config.toml
color_jitter = 0.2
encoder_activation = "elu"
encoder_channel_attention = "se"
label_smoothing = 0.1
decoder_fused_qkv = false
decoder_qk_norm = false
optimizer = "muon"
lr = 0.013
steps = 9600
final_lr_fraction = 0
warmup_steps = 960
Rows from block 4 of the image encoder, named by matrix and row number. Each number is 500 + 50 x the weight over its row's rms, rounded and kept within 0 to 999. All counts start at 0. Numbers have three digits each. After the name is the row's rms in percent of the matrix's.
# fc1: squeeze-excite reduce (encoder.blocks.4.att.fc1.weight, 10x80), inputs 0-79
fc1.0 100:466434570489434461453541578464506481489446522475470434460490470494491471446425547405434560466502469440407445431446440459545447449460477511450493448491423518476426397423507431476465433554515501504453429494533455483433565468404481431522460422
fc1.1 090:442334484525522457439518531454501437477492467519462403449427479486487425497417483368498504524451457494547490508473441465508534504502497560435484459512412469539449428395535435499431466537504472527402412454554489486473431525485495438467502458
fc1.2 145:407492465447481532428527501370490528521488584492452488415590490470477507510522501455489507446530509454513459504517464532424529536525549495491543488510407387500444487338359524554509507475524518483502478509395499437489499569449445462570480493
fc1.3 092:422383542472500437481525550484533500520509523445445400430506450489478462488385541412427527468480450495488446477476427458526443441401515490435462445514453491540476429378505493457466484519493464522460440430508497487422485459418450438430481428
fc1.4 103:444405485492455490480524477405455483536532459489447445484493480482503480461404452365480500458443424484536431480425409451571478484506457554434507470551451497498432454376498435503433466489533510580475423410492495521453477531417500435440485461
fc1.5 078:493383499456453383483532543497391497509496542500398468503493527480495427456402474470418476513435437436482456491456472477535545473477468432394421431502430457503456432464502428444442474503462426522469393464526500505451524423467504441489494489
fc1.6 083:438370546501472455420461503476496474477518476486449441464516514492449377472406475431495520487483468459513433490479420431521470455429466529442525421527430463525494432356497469440473488586511436553497436429452524464495474441435491430462477473
fc1.7 107:531464443480540513434471348491492492487520470521603506530512506515483460479449476547482487563548494467505500445499486451374524522544439442486501499446430564535511511529624495525562491490534502617486460405460616533509506517517493491612510614
fc1.8 083:446385502447498440468475559479500457469509501438463438494543484495469456480468489434473490471456476460464464474393438497559468473464439504500460403575442399492452434383474442447473418526482452595446490413488469467452453496434543411448459461
fc1.9 103:450463423414496496449550403445441485508479571505534550422442461541524475499546510515540559548513484527582533534534526517530491510503440585474557437507466478574415557366404442486544508456564491472492463562443465547563519533504576492612519555